{"input": "waveform_16khz", "num_classes": 13, "norm": "groupnorm", "drop_path": 0.1, "init": "torch_default", "epochs": 106.2, "lr_schedule": "linear"}
Rows from block 5, named by matrix and row number. Rows with one number belong to one channel. Each number is 500 + 50 x the weight over its row's rms, rounded and kept within 0 to 999. All counts start at 0. Numbers have three digits each. After the name is the row's rms in percent of the matrix's.
# convs0: first width-7 conv (model.blocks.5.convs.0.weight, 192x192x7, standardized in use), inputs 72-83, a 7 kernel for each
# convs1: second width-7 conv (model.blocks.5.convs.1.weight, 192x192x7, standardized in use, transposed), outputs 72-83, a 7 kernel for each
convs0.3 098:542515513502477438435466472500584461447554454564548471458516421397494448511518564558532519468522497498543435555464526557554437617532567609525557501354510456551444444464544468501498424516480522541529412432485542529330467287373458357527511501470522468521
convs0.4 115:437518475483542493437499501553556560510448500572505469480573474470458551557473569486479443499475462505530545492601501425488511540405515530509518656528455470547441403531543453532445512457555502442683590437447527513426485446302436516531542497500460525420
convs0.5 098:480494436458416521529436428474444629495454484489479478509433439452481555416499470531478499526492476482531468416408576348496505549483516566472573525389379442508560459571578520501510582490497432401448350559420484427431391510382492458484510512503489506509
convs0.6 112:501496445469487408386553554464479541412447561552531474483472461523541512486514436510519479459452568488592408456504514459378464509694608528408664469532437471504523554383492442510519496502538621605452535458577649521500447477419428501556530595499483490569
convs0.7 114:472518488457516407323483589527477533499433483524470551448433426461525386420349485428556540504508528539521534482519488473514493388493448537475683542486485497549460512608506449526526480398443568522468428489477409478521439396459459414572535562536508590525
convs0.8 103:589499472513560539491510527471535546394491557476487500484487461504511510425482470480498458557547528610502516495468525409460518547551490442540536494447536578558453497373487475478545543532462550452528593453419449385565444380506504472473508476519508478542
convs0.9 110:499498425494506508478554569565450402532589538533562463520453475560522567478487467540472422522513503544506543485553476544501489504498488575530551531532404451442450467457560504539545497582568502490498487419553454516497378489531608376514562512572510558571
convs0.10 086:475486527574572576509488536526575446469483452512493578565525536581502640563633496463558559456493475500493526447538537551530508520419380424488550625511479593551531489473493485497609543489465501489465618698561650462485561569561540511553465446473470547404
convs0.11 091:495522535515459471453545523586512504471466518479424543506487365469404470445454400538521566491424463472478500489513573521476395507490525448505620470563523536528569464512428445530547591591575451564538525463537429401412382544405512510500468481532462513435
convs0.12 104:398535448578589442430591580484461515515532519484532560464521507468621645537571619483531480493603457541542523471561476421479590362462446471557460420471550456515506481486483492504562478525535412526454645581464609520514564616456259357499498517525468535480
convs0.13 092:434473497504469523517550607496578426504539440492560574457482531590434604492568579558527515484468519526531460473521471455405472479562488468504494473482499620497460536483516410477485498503553419533502358457494494441467544499556367439478599459505420493498
convs0.14 104:507497502466532550435496598551437426475516465419525487529546509526519558570594550622505531480484485478512548513520529492488469464518552458471579466508500514491525509426497422473408421539491433523467325459662390550449437522611613455530561512508476461525
convs0.15 100:519494487457473475517431500475585480607376522502498523511499559502511441571564528585555543506523520441537517529454562526480490500439428604400489477548398485510442546454554453489543551560542561442355476538550406510512503481484520488507465550482484430502
convs0.16 095:573576530529483456433523407585539482496535491464510563536502436596637427429630478497488457598437503480507431579468549555452611516468427448466537466499553558485446514511466484563492564507539494500508571489510582516569340482519418441469539493492530451473
convs0.17 099:526512489568538438472568505481542534428515511487523495477439451543565544539485436473497543541555587477528465476452534497523487497456535497527488635378409418470435421440560464509488445370479600537561497581449499355433470386555539421508457525502564536479
convs0.18 113:554496429424495504589529492522535488552531509483502492550499536344409472505542629526543538505511529499511507564417587429565480490537529520536511513474507563421563511495469522527496489525505447494439599339460480483447324275469538492504593459532526462570
convs0.19 105:516452423507445435453515420475517502503658556527524462463549570669598533558480396637551541482477527515492455422430512449595497511417546471463513588524500567485504551506501583526443479572460430589524416587528459580601439478278451484552573513536558437426
convs0.20 097:444420472430407457466562521563519505435503511502488520490535516506537386442637484521484467465481466538469468511496520460584443530480370516537434449493422497542461584502486569453487461441508475487432451525481390573364494429310788327510532520485470475482
convs0.21 105:437513488481565534496442469568584568438387569502468562536523446474425561565643550458546492486518540496432444486415365343439471425488569482596516460573518532476446479565531481511468442604511409500462479480482463494497563495404538554453451421565613514496
convs0.22 097:407457490482407452458506418485419489500481575458478492477533476559568599514484490535503465510535516542514548520428321509509564493507552494492587545525474511442482493482516522512423522490466435497655581311446471479463682766241524474499473529549500487527
convs0.23 086:481538468493423542516484450522612474475503481497483522496459439564631277219555676566539470492490490545509574557511338606472554407422375476499525409490504465527473506496551436532483504539449525457426612545547505521486449543471544485505468514569492409504
convs0.24 097:402458493500526567478566489561590480448465523496503503481557559390432461498481572515488551511508505475478479494471534469373517488441453469490523433586610588473361485562575451539562451492450664472500541410512353382445552345417725424513496490555537593538
convs0.25 090:426481578536491534482506487531421443539508448476498445500509460531362526377495493435542448542530561563476511445534440488455538477466477577477616397405396519594548483498511467453509517523510372406539439490533422545470367515490553490457532498468514482535
convs0.26 096:454547479506525556417545587573519526451515562486502513479525490541583543426427446461494501528479509481532461476510505488522546512574595477442537573533445520549509513538464424470472476496600621519459490495510521536499543615448498501485608496504448521502
convs0.27 100:535448473500528425423583409584441504442535450525553504581508401467361462565435494451483533462471511482574522593553519505473515470372470488501543369517511490445491478526489470483498501496510394319526407411411418534534375709452588491545465465502473467568
convs0.28 095:485510563545488443491501508546563503546499398448521499579469454549558455421473431560549474519453520536506526595502573481434450481502444457592522544494531562609529528484415492507523484544509495576545353527540494527516583579505560455487445439473427435493
convs0.29 102:443499573505481495535604577414458472598544539517505565503540435474558335472460534458538540451471433470480524612452460438458524511492409450442440408468524482483502518479464446538444572562528557530415453382497607235081222461451351497477461510529464541490
convs0.30 106:558571488482466480518472417513569563498498495506536473492506522445479450542515494560497481521557523486493486468491518475501526445421419439506510559520537559473549536499484510453493552537473494518457419447518533444425488530447589478514493486501500488497
convs0.31 104:539516451515521489495500483460547538474524483481493519502504480467491503480536542431587583483519520547525493537453442401441502427478370369511478476484492497442463503500551562526530533465491506584469471552415415664470406273596587408543563531534594519550
convs0.32 104:449515488516462401499508552483569559442564497465517502474555488493458417498510578470533497470522525532495554448464426423503550484530481446533480526487423582470511439531537511485516493504454501447439490432425617472340473392406572762467460444487451489567
convs0.33 082:541547528476433437509444498509451530421530513541516498441513546477445461581426533529542479538494440479516527469456496435431502576502428509501469442506543529479517593535428432496426540568512532451491513510542478518544433450365423432502604439494441462576
convs0.34 108:560578484436499517529411452437377467456493480496450524505550508529434429529454479459522498566492498516601501595526485580392467448453437430467563600509448494459492466594484555517538453476426392505493411514400507355455466383549674516464523431496476432413
convs0.35 083:465465474493515433584513452341570635541660508508450457483522498464503591560495521660557513566511475505480482448416513538502521512392436529563661507524527505510496478576445480578517494510476471457452621629689704461509518431532430558525520476527524551543
convs0.36 104:515524516498489469402485515528565479479475506520482483503488484389546510526515527610492518568518558508530530529481625448409325529460420497526450555445446526475460601396475414519610494481565433676470578540498440544560487511450495369605550520581523522535
convs0.37 092:530597533521463510469545593442528471465471454465476545516498477616586661518554437517478524395518490524565446565542515475443495426452537603507552572464460469469481436495486502508549509529446565616450349540349528415593509431360478511617480485513463549493
convs0.38 102:516557530526476553416401536495507528507527452476468503586521558343473490452446406493565534508471510502491506346450546553466411521504519447596455500447588481470504526467471484491500523601454547519461422448460324332445498467338387484500456523520493471437
convs0.39 107:452543478477497510538466488495424518410533550531459469491458467551524441475574617481470425484499535547481488475408568548448486606614618560579511534551604563510427425516476485511555429500456583486491553418432480651560561515314491284546514512523476508537
convs1.3 079:565515495533558499541530519480700512490411582628542556489546530567500524465525629485492498533548510501520490485491440497452458456464591471507559516541506502528517496555496529550535570565533398513469518478470522639576584609601626513481475480481484487482
convs1.4 093:523585467509533551503559512524498392537514535476528564568447452567512474492486461475590594535521496497514519540522420482507468524547479518559489514540521511529527502511568575499498465591426547538506565518549589563562558607570517518523526517524529537543
convs1.5 084:597442463469550394546459560626420513409416488334348409400506544503488461522597566645473486473463490458455327501502466565614545501530437467477440424624673585577470440319602493548437533536496484458505503401474449546526579598613611648423423384373351345336
convs1.6 082:546503463459456453493558377523507576442466477410446511566511487510447383542470476492496569558466539578539597509556554474434530540517433482490499524498479528538547531525448544460531482486473454439486485539473478542595515552512668649510506511513494501500
convs1.7 099:577432506488503390459507480398438517434441455428464476485523477509470468553493478527486451384503423507520487419540460411473419471490493568535505441560542526458510476459499493472472471510523523506528519578578464497525503440471530563413440417416422412410
convs1.8 095:459454493516547615517461562492497515514512474489532502536508578504500568514508552540431524492408511466490493538598483453505522434503517464515449572519454462452455440419387581355461502426514484545358486479456495533572548570483506620472465459484486480485
convs1.9 096:477450513455496512490444505512544528571558526514510478470456414560480458502412514520455537486484508458560519533511534486417403546437500584526507448492485517529566552574485419505608430564492486442490432507500484590472535500514470502505510502499486474459
convs1.10 100:437476385511471439442525544479528505509469399437490481488511482564568468530485510470452449360415480412546507468525523502483491497438433509426453479587582545487466444439463391489386345465455498516545564478502461494509472506472554530394395393387394421418
convs1.11 087:354497429552532474437458450575590500459465421419397438431440531486564542473460490493495343449495458395398448517563482469584471554520469451411443386660588549534547512503504378550454457482504480544484449460399432507504485566565609561412395362343368371364
convs1.12 100:501524558462460505522521515532533504426495554494510515491468449506431479512407517524531559584558527523616490532489440492423468502456496411492534543488504524537511550542491549491446526520558572487444470504469517337367455565511522502570572555573563562532
convs1.13 092:475492515493411531520534462530555464528511549497482491513463445438463520498446470492465515505522550464408494536570517470474569486489552529456529572528474500497540516539530575373500490522457448413462476523488510548559493517532549455502506494501527511512
convs1.14 092:475456527543517504424564460437510407483421442463442483557522569511483471527478521478531514480433502489441461470499411521620414436523530406506522518552543511499449472455554521563554447538578491501511460462416472564468433461549540493501495482508480497524
convs1.15 098:472433494481530534544424576462433490490537432477469544523530548416470409486441547501479542518478486497513496467459436496422482536590573552583465594537510484466478528524493522553550413456514538539432511486547488525531500480478518505518505513525528520516
convs1.16 095:552459563486529501530554504478542415490573522564506539462475521464484458438449459427444526425536464467510474533483489403416444490491554409496636589459469448500476486507474505428429469549423491458451550473520469472544491534607517497489501497497518508513
convs1.17 093:523620604438549537509467437481513452448498609546499541459468419449452503450451450550508444568471406489448468436482448502519538517516525566579512500531552510540633618610469591523555413561506520541493505429504470485450516583567541529572563551544535506505
convs1.18 101:499406408448461426492538599485460507484502346368377508542470523533490486488434491502512524532483488489494449461514514549490457552500470503543553456603521500530471453412388581458528534475493509466482470469487494485533491366420497505495467449445445487494
convs1.19 088:513553518535593523537491567437498511405545571590616557540565549454528469444445432428525532492490530501482408490487485527461500493565531532576503577407467513502500552502659520521478401571502504527516494449430552470499498456506512466551541547537537515520
convs1.20 102:416513537511458461492537415473498437474496463460513500492462441483464498526532531533479467459432526463521481463581501502450498504500573495420520428506522524544527547482515506470433496483456471430483492560509413478467455519521486552494496493498497495473
convs1.21 121:503479527509462439485497570572558535419551502431517482458500480472477445459387466555537519503503582537487475531500395473447471476487465529536537507412477495527469509508470436404394482454544452447476500501498467456504579555499521448550541532527524509505
convs1.22 131:579579588591578538560531481505559517523439559543555505519509516511536430446425458515502595553579551573526499496474467456509540519502490547572586504416455510557564560604514428544534481577443514524535478512537542445448282627667437438545553559562548543546
convs1.23 105:464444563497479417458541483390467475449503554525521449494493409481478481572560489462436543541529482441472492483440515479332557477527501473383486511456494490484483503537526427526462422463450497512539552477486506510461555509471476511504493490509523553539
convs1.24 093:466391422443483482371436487538557489544551464453498480520547551507539582547534548527464570464465455455478541521556488590569511430501490490453422458564561566525534521456512530577532545523570496538488484497485537515449498474494503484491457460454436423440
convs1.25 089:476451435451536522407488542478527565513559520480498456433492449509465517403428561571526517463474429537402420461537524479592593584414456499493435405558532511493503514470530464588528408541598449503489475522447494522515471488514494530474490492501500493501
convs1.26 087:461389525478532581478480550447471565538473504482438544483484499519512518521559511443448480530471481480521444496509491597593459543498475523528398522486497477471421450444529453442519477497517469483476554525380405533542568494448526465507493500493502506496
convs1.27 075:467447408470486463423504520586487474466548502464359475439345394423530442483462544605577552484498448470425376524459536461484495470544527467451475394659656618564559513539506455577416479513474487505431506502482458407415418439540488492468450454451440408406
convs1.28 099:382528509491480567498534514644505406524551539559574630552498430535520421480520447476496490613562511484482478511503487395388448609582446463550532517415484455471539579589458481503504553448472567528561424531489498439415462531434526496558562568558548533515
convs1.29 103:442499533483468456515496511444474583424626552494563402451460484628477490539453595607595554495525534504554517477546492457451577478459499572505507441560593627584564521473520539516543555562502435495558574516452530511511503435213196396517501493488490476483
convs1.30 129:556435488497478518514459509546516531526457478529478495520480525530482526509544482489505523475519520459531494478486545434469483484454531528519502484551507557512522510480505515504499435465463466446446454462471499519476492572506463495505499490496487498499
convs1.31 090:533463485550466453447500436449615449560515517483509546455534484499530485661525556472413415545508476511446498592584487587526493523481453375316388457559506524504491553558626531508593602486505560461479524504523496528493526448414472463428429458448473461466
convs1.32 087:558543626576480517423507487612516576581636494513516552568588588502471519475510518517527554540534629605582501392554515591398569473521475417442517559490466499510492519477596443477481479396444484488441512462494489406479469502550618574530548552541537520528
convs1.33 104:547563540479569476445497552498563578549565408430377396455412479538492548493483475549540514551563477518491440441436520449524523504487603477504485537476445459444483451506496511597446547472557493479472452478456469559581657535539503572548546538506514527533
convs1.34 079:459536473374380505470514570526454451532465502407508474556451453542436471523573516477561555547586545517494562523487475556527439451554499501430495468526513505490502471441448365412505547437531510456493528481491397503388440516533572558542543545546535500477
convs1.35 105:581439475440486403431496408514384451425502403420407481377411439379489550543461421439413417423416417396440445485535477514394479445435448435420475419484484451495447442461480431541479536493580577568543560440431511483549533483489533518458439446442440451422
convs1.36 097:521452484450580529544569472514501555496520497538546560550586544498479543596493497545599509502562517576590546520528479437563435490534456448544540420507470478482477485543550548555512537500499434492595561611481422649557519495512488486538552574574582564578
convs1.37 104:569472536543490523512445524420552453452476497491500488495467432460507518533447527542541559473496573531525557503518528521518457422495476541490526553497515512513541522533469479517544503587523469519466479525457514496576562532539490527514515520521519522528
convs1.38 077:435513466460434513536646440544483532530401512500511510553597625470527533526456526465438454484489581459547439536490512565599523418475573502565450492507476430414379395388602525451490455426507486449569486539494479502550460543524606620418439464472466488488
convs1.39 086:480474364520439517549570429491454591551450428460478522532488517585613478523466506433424475525543493436474528490536489468394487558500524424532539504557499459492450452386510556502391453511485537555468449457501531792738642591483439382428424432437451446433